From a checkpoint of a small model that predicts nearness at each pixel: encoder patch size [8, 8].
Rows from block 3 of the encoder of a small model that predicts nearness at each pixel, named by matrix and row number. Rows with one number within an expert belong to one neuron, the router's apart. Each number is 500 + 50 x the weight over its row's rms, rounded and kept within 0 to 999. All counts start at 0. Numbers have three digits each. After the name is the row's rms in percent of the matrix's.
After each expert's rows are labels from the 100 images, of 14976, where the router gives the expert most weight on average: "place" is the part of the image that holds the peak. Only what is clearly more common there than usual is listed. The data: rendered rooms with furniture.
# router: router (encoder.blocks.3.mlp.router.weight, 8x160), inputs 0-159
# up: expert up (encoder.blocks.3.mlp.up, 8x80x160), inputs 0-159
# down: expert down (encoder.blocks.3.mlp.down, 8x160x80, transposed), outputs 0-159

# expert 7
router.7 148:410544478414538508433462487472482546514515597545423474456510514527450532527488548491447523479512447508447525479555543457507489532463488453562452535466459489455438576465544594518468568449499464465629489555492526502499457498559453529523520496553499509498470480463500494425492490492443427514567518512435511468547457537493547550512492551448397499444485424526555567522501484468535497508461504352554582404587471477502458372587438576377547544501584537511565465558519428507583607456365466
up.0 082:572452493436410584549437481503526523466484534508496432518512478510507560427533531508463554551540457522531474474529601434572567375479431524526471535471440440536507422534459564451586449462455533497547515584491419494516488554468543506519496506506522438434494461527461491414573384521549456567492453489471562482454439568516597441526498512482521416385485565519419555421436483473518440457458482472490527495555452562432452443582476503536587577482489540481608523582473557592496486502595463
down.0 097:495507586471461445506495466582493459529493446495517523528488443466539442554430526417436452547524478483451358523609482536456514573550518584441536581496532538470565580484453498563497527486495525491526422530439621509509470487519480498532538498418392497522500676584557489462634470466487470466430458570464443538500532422555504514495529461518511418424479493477474505507467558504489385519426513425481500589553468462529450515449504556550536435514495516506511436512464467488491410503380503
up.1 080:513568543435476539471461552498492466462456397495442406576545483523561559531409494514427555510539365604545501519505488542577559428552437565489475503550496478399517517580551491469547539436408471514494465492530505488485542511388573474522486513451542452458487447525424535500513619497507523472493475567460486521507540451453580459609587534525498488493483469490419546496414524442530424510586507476431444452518474473473575449450497476524521562589475556562539485488573553565457569397559461
down.1 092:511528570475562482476571497564514422559518414520531548575464594439496483538534495487345561479445518507471522499520451565558459596421520482526585521540533465455522598502460489565534556489526462534601531520518481450466506546476429457507508519528474612495446559432466516550562485553593481556396464574493433455504457482593461509536492470491497438459523474546472490563519514460502547435527566521573514544484499576516450401509506568486561454547434400500412374443472528554515504395486499
up.2 080:514455527486506513518553468517428564558489580407489619467487523499515465452462524506485485449479507510541470561498414460507452591415481508456543539418505573577486584500500517513554506513589462548509450510359568483429568570532395477492579579482506480509441584457559609499549472504507481455462517430593541501475509436620493521506538542485532494467565503464524559578439491599522501429417455545542548478477532481511497458529438536502453496468532468533555478605472485403524453468461639
down.2 085:445413493599525399428441457429457580458480543509484475499495547507475446394552457485562543556514447585526552590545483460456457505513513501535412499486524488500474544506491489368510537488488480532465521566536515660459459493485527508539576492507400488502553542493486524574538466466442482489557503466567571476544479520462527478558476524533503491526553407471391540444517492499456501421534455503493537469595378516466545610516490516528459437367451517558554625498493556565534496561526463
up.3 120:508477494542579476510494494520522589513464577517463502470531531473501480522526456504521564485492517421532564439534476438509587621496514447572418597482484474547501479491537538511460568439536550475606443455466491504483525488500406501507548518559461523511533431498573422497516493530489408593519501488438510482474413543400601500524467563488368525485502509432577597496558408455582520495421545362565511484492511548492530446645463557498569512481579420438503512482501427426500515545488528
down.3 111:442426565403421503487532462417543627463471510504456447495469508477472521533485526502470483544479522504590386608508489481544480514469536677497506527476474462540524451469539590489512502639484479532534421460521539582505481514511483605499474495491476604539590539526511572503528497484419407483438465451521542576477522531531487508517498487581494533408517503438505498583523506439469438553384437431543479491439472540438495526611493462471511490459590567527537516478508436500541535494600519
place: bottom right

# expert 5
router.5 061:448496460467508442484503535476526493495469462531414588502424463553569362510414544418417437472488524508565511417521464580420542576521499508514505511516513476438513411512462511491506475497522555489514381535392480582572463499560604417518507517554402436529483527544494494577468607551552528489449579585573546585464515517457478549498462583486499583488510475455509435462496554475536419524484522517527502493440470421447600497417503420474464519531423535485498481447585534508412475533540473
up.0 098:602476435468461419532469519434516563598526572537475514506466450525470587514454501528502470413554488479538542604556530469555490537472426459478549489590521579504480516467447623471469440398466486545470425492391488547432465475487393565455633517446476562506484469558410520529470457552574481495537464517512511565519420461485508530562497478402504561543502603568531553512526476516492479495512473558545466424451561518545416471528535517566547510503421506575460529520537429521592475579453493
down.0 107:491615457443442476482464520472471595407447529527442443485558447488499504499532474565570466593519506466438557506451569497509502503504417401462406412531504493450407472487581467513457491634429466500522540497532536458509509478518530448437474515496480486508465433506473491502508504496564510443464489498530441523632490452525564475513537431444482497430586459531593392474487457398547555504527553492544526566469459551462579513569532482496511477576510449631432488549507524527479592404558596
up.1 109:476557504380431509501453562466440551503433506479367515427505527543486553472431448496474421487509467503545519557520575562378535500485390389502602518491576529528487359554513479510506444463424456509492315496405404595546476475505526467483554479476406540572482526531468453552466494437535483478523535551516546534442518440545537512502441500474521460386481521512524463430486510472476438535538505510516537477566489450531560526499458465501504490495474513561569486513496458565534462560560563
down.1 114:416483474423479489534448546480528560524480557528508472439500475514457538568524551585509530586491495519521530468376488445531412446563472450484388489511521544517449389580523544484481524646541571511477569547464536488453500538538475470513432468580498472529490425486525489459552481506458485511585567553468650469532540484414619499518504508511553430446492427531467601476466525452441578553518569521512489438586432488497512493551402500528472469539572497529460542527532471545508503519606604
up.2 092:529475513562540486451493505455534542449511518508355488410521490509494575455438596505514531459535463538507483506563627527555540391513601480522491490428447564486438498599482427432414539422453487490542456500530431498577484480430487573468470479469475490507541437500570522510577535442463417466501470443486544496536537602483503478558503660485500536482550497501526440518471438492547550563472501396506529541548519532571543509600462488483486532458541522551550579481551387454520509480627477
down.2 099:496566621458531499546489450439510480488493523503564432415501461520559490560519467464494471540502471483462548505471457530517429529439517448491421490501480509551520468479649548423488558526579452372484532481549450413495500461502481587546390543428524521511552473525523472503495583513525556491473399489485577449589536608508557505505588491554549412560570457582467528501469457479544454533607474468528495426539481505526507500463450517482548485438591554384553449419439591452494468465557461
up.3 103:446537528571508542446523500522594482451576465434523485520498441509494462583438394497518494473488501571500522495613509467520452467568469610453532459498554541414537471535536491500531540428488576506546525451433511447496489584530512501541471435526523438412586562464530595478442507438379498545475440502492446527634494516483477568476575556588550480478507584563451503438602468511485508591519489467533496487524479422557455469552536520390398506471585498514564560469569496494491574576537474
down.3 100:432471476541480531509564446396439565513465516524412477486448519491548471495502406446616535393443481528576505435573592473475491485446440539380504437462520469462458572496410423402608540503417487494418466399510497505492437471473468461523484452567595596514479475566516571481469526474506514542487504493553545482521554447432576457444519483537441422477504450614497473448566459552518462551514454468530499540427502516509478506492533504473532491420549536490499564523430550596452407512522451
place: middle right

# expert 6
router.6 089:578444482469534493481441543464536469492427511469478476534483371410566467549508510440585472606537554484494508516457449497475444538575509470455494508483458477413546430565417393528531402471456519477457462434469430565532539532418530535512440504552570522448539513517486574507532496530401423567473490511476389509544525539529507441613506540547572503473591507553501536488491410419541552485475511537427415571470444468446525465530532500519500490403473553481509508455622579587473460575515486
up.0 090:504577452490466478436482456544516421590530474523532601507410457504521415492536488520517473525468497553447488540441480508434460435436509543560513524505476429394509567507451541565511442645541424500524512484455577490465438394548534519524535529500507425492551513541478544462458528412513608538482523585453511500529522410492374527523495561464463519497520480511483505592539490558489479502464503457426470524483503435495553493501546536434398448574385536436528370523556508507477468375537416
down.0 089:437484436559494459483473466576537511608491583495405506491562495514432603449468535470563575553516530531565513485499592522527514461458457545520480522549532520403478387508534472438498516553430509467586440362537471496480488550493517501484516536482411475469503472535555486519387459476404406553511440514478490529550394415436528443464533567483467502494552460450571508513493515491457412457509382541470452549549508452515521497515464493578458498445494461456449535602513402458489440404549580
up.1 103:598534548418481552494486506504532500580469444565441562531496473500594424536489555463492468516407527556458502561518544608466479537420551508434483503504432537450508609520436437531530470478546499529510540494530567429507496512469535606491452532486489472413454516553492574497509512429501568568453584664500491493556534486491401561536545566584485519578450462514450460560442505564520509470539535458447479519454427445499557417456498489465471495536437425466609484495512607526438445413545466
down.1 095:473459492583480414550470410496514476557439520496502455457540555468558472492535461469634555626490451514520525496470508501452473465466504636402476460525522519549604494432421507449490484478519548540523500447585553548513492553469480464561494434502404538472498447503468520490400518426482489513509475462461615490521469509507558484499635467572438491391481462461528556496523491552434453410508461633462429538447470458458501530480466550408502470526571590576581517494499490501532547550542448
up.2 103:535453438468470449497535516385466529575539591502521490516503505541565471478575498491474406490447528515428505532494474450526364541445534449474490487578572493522579500525359472545433458540520570548526492425532437506386514562604378551470529505543496529435588428560474546449388490479487505535469532442520454538469497528525465579488473482462547532587453486459472547531506497561428544486529547550536554484468484417510529562526499593415540460438499517439465445450572454442505450527405502
down.2 100:385489486470500448489520433457502392515527565497463435443554495500567491470327475369540519473502493589560503520478499453503414467500525449472507449466566451438523569460418581438524471460466484502513538413510480565453578493528540511599496505557405529508530574488564491464328451503498552455530439528516599561475460532494508546483492523490509577468575534503470462495555520534466514485466429498521447532498534502433469475471509472543531476428435525565469466465471365556456530545495403
up.3 119:450461535502545506518429509493413542390539543395429469458542446487457571460488504547595519544517534539561502567517533444494485464448450538473515471568465526465569444550475573487614502413486431488518395462453487527481586539521485497548442429544494529519569484440535592409454481477466400574468459508451399467494474479535583437603464466566498428415585534446528502448465446492432501463501473504569506531563525513504479500534467497571456541516606520535561492497498536529551575551563619
down.3 109:719547510507544519539524472555511503412533449431456564482530525467463484456460511526515417551476582430440508438468432551470595509517445495536586520522486493506475527487468517531528458437447412520527569529524560565482428517492500418516452574468609460481417492488544431486583531506404478477507509489493448538529567589482354500492532429489536542497490615468492519462582502446593519472482520524488497470477442566522517503423454526558535529493450488490562487485495533611550428445465444
place: middle right

# expert 0
router.0 071:478502493548584500526523494575595422514430451562520542540541479515578438544465540541404428491547508446574504406469448532474520578519565511526448526522548450514459505423488524468547488568574521441499463477508483559518453538506546447470464545558502453494495584504522532573490657554601517496511457517559536605416479499487452534424491520481547573586530512433450387555512518475502474433491565578484452478406489434480530540462465465496548540460356554510386477507512482474404490529532546
up.0 095:500507530493500586553554514533480512484503493392426498515480435497511428551518431570595531597459572469462524502471481560517569467511488451445523574542453465543548494466505488469492490501542562525525404385471463499492591472482540668482402600500509456575537531486520493577555430527460510537522509429522465563597544417435469493481504544486535485605472421507424505547466411560572485453456534503477480481471490527503481476441444526490541583472521501420510488587574557385452448416450485
down.0 114:573438508533571513473481536566568578501433554537494541561532536503466503457510565469402495435517503498646460496537533409481459498443456509610497493470454467531489534516421361541445516485498496490472525456455459589459488588576460489483556459512554480523384502498503485515583458458568343544467532520509511514483414428455466524481528479497495504586400550581476540452544411472491430483488459506565624475510482508510488494564555486462465554472544503563523583517514464456526539562443598
up.1 102:553484525578513484571465559448498535462461427437457486566549448456396455496559439560533477582435479548478441480519557527440542509381500520458532485574466628578566493552477484510466462537449492562398410526475462466546577393445515582525469574528533467554545346475527553477466446532473489519523474621438575494500489434437455526497548455472574451567548477529449402450477418547552477536530505516510515512535509561461466493567512457525517563458488504481451482459498524427478505432452445
down.1 097:532509416459461449485423546580484514483479471528614457481520549506560468566538469527479537487492458558535450481469468435505554540462522511471421531490426424482439625475440473484544576502534494504505472489542493470533452581492473435518536525492570375526414590466433618501446550471501502374424500504525480462545475505487514475596426564555522583586516493491471435376454464501514469549551479542472510522476493465479503549591430455501409512413477469465620501434562573457427535525442537
up.2 086:481439501669510478498550577403493556537552451451546504448525520459469509513557451544536463445527507459526513540518498430505482494466451533458482461499549519526545495536572547528638503570465524384461540447437424472480500558455486485451469507459578428449516488484441510531498446551550377564549528540565484535532457518491508552418494436437501542473558542473518372487496410547510463625465438465562493462490527475585428386525530619479485500501504422540476372516488463481517469487486470
down.2 094:505549486469505431463468443496382492509490573500485501506509543444519518546554580515490517563554480445422519511501499487473559498426512569460500491599492478508556525530597652506524368459466433462508469507476492506563585427449555554511396458440586540516530499476482460416538461450384437402430509523482549446501459548539431554548425454504560465503485465538492582555422511372479461465423562521452478487516446513551474497449602532520535450521491561453525517556509530465450515386510467
up.3 088:506565545548602547416524515520565434500497517457433560430453494511493437406430520505522451451492444520448425401525484471532458535433479388506440541513356544498565536464453466422451589491490534521510480491524606576487557456513589518519436547573490508476583435454505438576522484440407589512612501594528550510433557500459493514520509530524516467463550493440473513471520420498547450527441436537520491508523425512609537517625443479546403510527469488518492559479479501513463496532512456
down.3 088:503478498575442502547413401378476447515443542515566460548597407497543650482508475547453555517547531498451423460558510456430454483537531497572512411467466543531447521507466434446473450601475486444600533459429476570504500511416479520509620433499467533490399515514500448494464527481487446557467499583468488508471391529523507498593479497476397510446490495463479517451433463561424540443605488494500517483500525505523480505556471446568495492428515486521437469492558472513518576512374559
place: top right

# expert 3
router.3 094:503444410489547445503453545591562455489466583520552488528559473493473503431544493514520343500379499351510495383423429492525478416478501500450562483477502484562514467444486473485501464541547555446492472412439422499466554492606481498445573504430416536438513473511557474595523571531555551462506549565543481517448504463486515540550405528470476451487509527478452490497500495517568547464376536573520556518470467435449480424500531503525473492543532416467491588495514471461384500576478539
up.0 083:512489482507536535479499560487550430476554506552497413485491537534480503539413627476549500457514578520537560526535494545500495557606520505486439528475483518507603538525468422457536449481454510512472415447533518636399476545509622551528513554503518481492565541529624548581479535514491555459598456537574438598457519524473459532446542489471502468553486517471418417606602454603548471441526492460523376546506488484484523535477509411533420456430435484484478540452466513572475558489464507
down.0 086:414531464524412526535497535452455584503520462461413500456572478458445552530489526560382558435509467458485541524508513468498474435520496546489480532519513541412540533426569627503531542546480546489534587630477522455493447478470499405490500519543453500459498439489366394563521447467488486412490570406539523596527524391534460466398456577471569522506459441493512561509461456499479530542544531503423468489473427548484583462465574514467529470448579524514462478446575447428450513454520554
up.1 103:489470383477496493453452636450514599582525479493414497513530449379413531593469467399485543552499424480513511482600421429500553564486501612478504462538499443490467493568534507448472493438374549536552443498558586494486545491507558454470395437547518467524474501502540455437430573500485458485503456534549442492543510527440520385491538549456432547529487503439583451519429518410528508450558540510514472546488451384416568514521452516491528514528453495543500458498527461536486536441501494
down.1 101:568472486475491488490522523515590535539544453540499522549543513513406475457502499452543500527519464472464428530542477513524477468584446529512543472474465541479482541555543495554475540539383483460498486593416395496485443496417446436440635506512493500546476519512472505484626401549467513520505513469502543650463526582555470470442535505510447533503520479570608490415688467468540428498518506523490546516307433513495497500549572501467450536530453511491580563499479486530529510457491510
up.2 095:527508519503520495468496525587525404506515596478463473515430551515519555482449499401462509411538466492496472593473498485466476498478525602532571516500535563505496515466436541443575493448530518549604567579478495456349416534509475500491589534481505514501512520566494524427426437504519447456464444508521561464600507438564412548510482529598596503421529576550468525493482502502441466459536499524464627494474562600492458521501508507542373569575457417555484489552465421541446481536571552
down.2 106:506540527547470491494502477501414476461408441487637458465497506532530510531543547481504524513523456484578464532623490468476491471451455559537468679476464488472449543413557446532577500520622561559426481407545501419531484463482463561413507557516419464496528537537559423488410482505484497544521495544542530434450415463331504471487521487458440452499527425500488461488413530542527465524516495453474457522523528462547501417494541571561547480466503474541563531532461446399520552495456410
up.3 131:536480583524537583520510463528520391544467618457535521549526486525464472488528467495477431417451518485463496592493476507490463432413495509431541493517526600551554497442410563516585439514491538543513549461475545540401475641522408539489550548474540546483516430534488639455412406474517531555412458521557470504554538440512445555524469450546577466435596598535524535450462527577496521431477483566566586498486561532523466441476436487529471524472504475444503503481497479457501466555539588
down.3 118:407462584597527597471450564548578404485532356520481523440466482556518522457446505485479556472540516530559428502551476531520468459424511584434492598482471518506534484516517522489516516519565512504444545427514511534499472605468450557499442469488532517440536486531562470436430507491568496514368538594554591455537471453535557593564594531443494501531508529474556480551407494489463526428486424513525460507520518501510469537447405517467507502367462467471529497492441455402463509518581400
place: bottom left; bottom right

# expert 1
router.1 144:584592568564454540525547464525427462569553440455559446520482533492491515418547389495573550503509480567419473616520569539560534396495461465495521444548483539497511530567526468495567552511515502538453558547566530445477524469441475477493562457432561458542490435458511495506506469455447571452436475446538547408541516511584533482437592428580499383483512482586433605489515550558481440590524435547485495538504491560584460558414551484479491441534546420478501542571431478490484520461474464
up.0 102:565495563535680573549535542439473444547550474473553500566507454513527571513480460455445558499460505478491426512569449593641562464555484491464535531484539490520527509516617545549561513536578542472546513493455530457557536482439618503507492535494487424512560451543502574553518522507431488633522502499533582472529459425518555441496553490502528504545502560561447488536576476393542512435510424531556457578422517558523523522453528546514534456532539484478434494462608478532439480459566430
down.0 109:418491502566544426493528601439554471594492382504482535494491485525492526480516510544572437480458492591524487505535452465469531473462532538418476442513518490457577367529471564441517503508516565518411510486462579539472455529509511605493380497517401524530685531511554564538453499447554515462537491445456545487520638480499475438571530539454510532420512436503464463465441499464458532498497429498462459522466493476553517519428527512510510546512372534568461488587406510483533478471585472
up.1 107:468493522495420431442561410474479587428502474542463477366510521549464584448508507580534456485517430543515558558545657491413490526494524555533451485509502511490522529494439522478516514489473509479506522570590515427480477480481435445428476457471471444471564467413559443372503454457496527447526562514502509513480499521500427476506413478559514459466429431440493544512580527597519527576494472534513540393537412484583386512480466449452459565516525503545543416532387508478604521468512551
down.1 106:575522609429520536543480541534498536365480530423421559520498482510607478485517508459382470488540422563511450612509499507564474526571494439434543532456523521483475511504565536480484444512539507481457488563434485595547513486557476421485497532520496504512403477575531474466660481515555504498418519566516469522468476412473499565533547539600504426538458492572502492493502514493577405491549561476520582464518514469483586486522473574493482416416538416457549498474597514519547467556398530
up.2 083:507528542510508489523548493534528527437561521480354526418546465485471475467482536498512466454559501542554514492597613531470478491490410514462473525484534544476515559492471524466476460424408461529552506513587473598459418457471465424453465567535472583402587515479475536413539585464478474452486567516505491571485538546539531571467473555494582465520535508445444509476509556600501579486440404574544596538554445463519514397464493445505476564479528506576560440533369483427548484424444556
down.2 092:435447568421567523531458536559521460355466592471490460519434508506520450526564570444431513490506493462402487542553519524466490443563517418474504501497549518509494525442548485510424453523448521485459502486522582499526493515526462476511431451481492544484526448561564415482606556454560506586528507510524543539488427609501401483457662494435500471532448623513412462510539509492500509495575432483515468482423561461530469417532416574507404474542552456462518403469523430509448446468443483
up.3 085:491495486462582593467529471551586447480541453498574435576485439506566518499390569394414475551486415527579442489476479419532572443513465434485449510491517528410471583526552566463591561470536504527503514387514558532424461472438525522504504486504480380499578522574583565550389517537604514499502467557517582480506490474485522510495578511546484607473459560470460460522468493514505417439495459585439485442457498513563473461439458543504462501562568496603455492515486466560522531485480455
down.3 081:504370531345511554476484545486546437568460444504500470430535444494461505527485491401455514498508519461513475431584477501542525401475416535498425496496479462453474567422532511488494498599492421489563457515479547513420505481511528531526444496499489419511477545472522489495548500502487482461587542470516548432504541576477512511542437534424473487492503541450527449541535470482471644510468427431439455468505522461513552437505501512420473521432500511559518560426369536573489454557533287
place: top centre; top right

# expert 4
router.4 081:542460388468523507538437542437523513468490501474469541505496456557446562496531535497431460503580552466585524454507454516437511602530514519486351565558607479524486497496518528483527485503546454511454418588444472486545448527554593493487412529591481502520525607464493488525507591558511500422501558472509521586406508520437415486424491575460429579643511421447553429529463554510421495431500536586479491559457526496475512511444397460497545473496421537467439462457450483480539561514507504
up.0 117:500497470490510488542522536502489584530598489449395563401590528475429619519491515484511496512469520507477570542583553487377481537469553526525435494541532494536476510534474514465520520401469494572578444462543452481438382550536483443518464541469457557540586511500461557413468454526337443476415518453579491520536492568498393467498470536524569572486477506484550495497517502508517530567546438526524520446476510493505519460540391515362419456536486453594505485453486428453586461529534523
down.0 109:344581523489529515520521443514599529647525468492494488486479581411515506583486597482473410580551506416453464475454544519473504456516444567566495561495487365499547464506431465522453521491532546548540469478511514416571486399455487564472506504494489524508539510503563469545457475535485559508551512475552439500485564584392576494496467485454536538423470512503534507554550479532499583529585508462396450501470411479532483491554356533493530521529516494443539526541430527414477529540535419
up.1 100:528460404525523489514507635477421630534531589510519506429580476544505592445462522470498422519587545521502499556538475441496503556554396522592493565507482549503395460501501549458453457398480438545548461576486415452506560512470478463454565438575471571476425563433498556414576538495431442500499558490501520479592464534434486426449552523517530474519546520522630494486480537504515489566563505547495580568573539506534489520543525488491492510451477508530483397547520520526571523518487598
down.1 096:376575535642465368510506526428505453607477458471448440439452594486503513525598520509508556500488452540522463504515482532505403534471524480557493428496536453515633499468394486501522460451541523511474584455442529396519520450481454550532546507396506482503502518494451487486462427425468476547449461482491522553524409521481505502568436501490433563524417451523529458541494455488509592494586513503492575534428495539570481546509403520496567570441488457453482441459448601479537482471577466
up.2 075:458520529515542557534517599525526575520550547553526588506414612441537528462456510452488563515536547534511442483492582561535473486490525517467477535444575478467518453483543502521506503513576423489546531414461559544441458506514484495549464599533508601597459559453397466499572472472580528539541546535509419500586492365479409499566492538557479413489518484533479492505451451548428491436458524537536601531472557487481551394507530483488550446525521520483603415560541547451503415457398572
down.2 102:627466448486529481451581419431488440470534563556459361499467477502414454484433530358477505469512494444548434506451538540457478542552476520471429414562455536496447465561556515505411468542422445480532467523501504496513497526573626476564405465459497576520472577547408506432514375457388413442447528524443498500496457456426424512492417524531534463538519557508508458477598441508480535499586451473410456509521503521537451576511500489448523493517510519474483499542450469552501487492492493
up.3 100:416458606515423463451536507502480568525476531533429475532512489523421575483544530539536528484434454489580514510468489433569546634494414561464544478446523560549572536435444453511464527445430488489431433394474531488446532538560551523463467468550521565539479488503489649519361451510453455505413549463522469449512490451472530531529498439454462530432497561449502512548434502473428602453456475459554492496419502489488648414532493542525493511527521419575502463490593502524477513484558551
down.3 096:330511547481536521458543546502529508512496547519436532490482480457427492504535438536539437506463424529605481485488441514524451508556487396491512512460487483532537374431452610567464526460581548494454467442593427560474519439529458483609445514450465520564504565612474516500371452590550509427494568424474486509487552515601553496455539540445472509542474474556519547512532511527498504448519544580461483575467497533478517396591447490522498561467519508466450545491493509382446561502510559
place: bottom left

# expert 2
router.2 072:464442522535526497532526533528523462533439458598542480519483479500612473540471578548454489512512531429535518440492440519435505556536531495475484499466512399499529444540413456494585490579561549483473468439522464540540451486563541416503418487497460491506497624472479508560467653524632505459464570562571419507444487474517459547426415525501525558586511502396450458571492509471558587462447607516542443490445435405471479487425506545499499532498374485483480504453530557481478451495590469
up.0 089:526498493410447461532563491424468406471591536539403527512532556566550583454487538579504483446437544521572458513452472490450555503566497368550449495437613501550591421458437472377513471513483482448460405560490464545565377475447554574492462492457491588501545512483526549453422541485470588513477517510508554537430492449477495523488459528499475492513548513484526375498479552500533507483588468449499550485519481444451499459452556578515503443516508481530472518498516509388442430516371521
down.0 091:424600509524520529470430447489510540560494433415593543507523499483474498502575575505446391532494518449500451519469554583546488572462492362441607639535477502496539513514556581491523488445410447374385514604540454473521470513471465449518505573430528494578511528444603476542479512534482403488469474551535455504581538546542466453457508497473428471536451545511529449496541475541428458420508516457487515497507398479460514516409468461476471417505523530516497505532494489424430486460462437
up.1 081:536487520453488481581578477389537410460542559495486536444391515416545540571450567510561467543474476574531510537498525514469599376418488596516483473514462474524604463503568540524580458468458446517485516507552504463495524457553572512500608484532519433482587504505463489384568446500447399490471469486532548571492541484477493494506499484470554426516572550542573501515519461438447435543468436545480504458419482588433449523420406541540553473507521550436482591516431559505501530415446514
down.1 099:528477515544539485523521540522491499582449479444461516434529508497502563470494496490401532523541566492538635584468555584467562505529480543451522503423500549571486499527491571520540470506476602555552483447526464442443561415446464555529423378474540529379547522452514497448569524472555502582441545447495576506451462538427466478530512480501522604420540404449534466417457518463558535369507582441550535484499476496511526476598530453467476551549551535603548579467550549489547457436539468
up.2 078:472480567545424583517585511460488412496527515468396553509515509460562493425536507439529530442566538503478464511455556577426540424405534503472467502495534518521445484537436500500409570512444472522532493583423470510500415397475520531531541456473442471551557502506553585437542457548440474512427580564506551447468546518394510492535517489475480426542563550547511654467447511555464418494536511500448526451421489425489441415422449499479536412461594524528526422543462502497452470433420535
down.2 095:521509478508419545535450469496563482475553507482442489394448461473447502532536516429380472494466500503527452463543481502471597508587477570513426540491506551539493577454524530518444517432514478573559434429488519379486500510512589468590503586545524517422491510522593455426521524584437501574540520500413503481499496627454530476505462480507501568403505459509499451519562519548583574474490431434540509402484473476557524435501461500617553502532426548654451561516438540510545462496473441
up.3 109:525456448494535485444499596395507452431481500488516472526550491565441504542522475523488519598503470418480525445491556433430523546539513595393516601496388558470398495553479401501556421504439455553431530467525473456510465533446581548502479571528496526470451483395473539517566510499523412426493543486480490489515348507434516462474531524457547489498526366547534431470548431473526477384489536557488470488462559541481461401562473436422555551490499519567476507483538522554494584526483485
down.3 102:564530569611526437487462562518552471423559470526432523559476426432500450488444530479544539544374502499583496512453429498499504459614473535403523429550456486543505486569461436589565584528547452478538432415539440498517508493509462430477501479461489568521492552501482547445334442481540481448424561517547475460614512495493456529466564520524443597588540551545491571470536447468447434530459553512547462511576472567542450502467463516498514544378477495478541568489471563522508493459501487
place: bottom right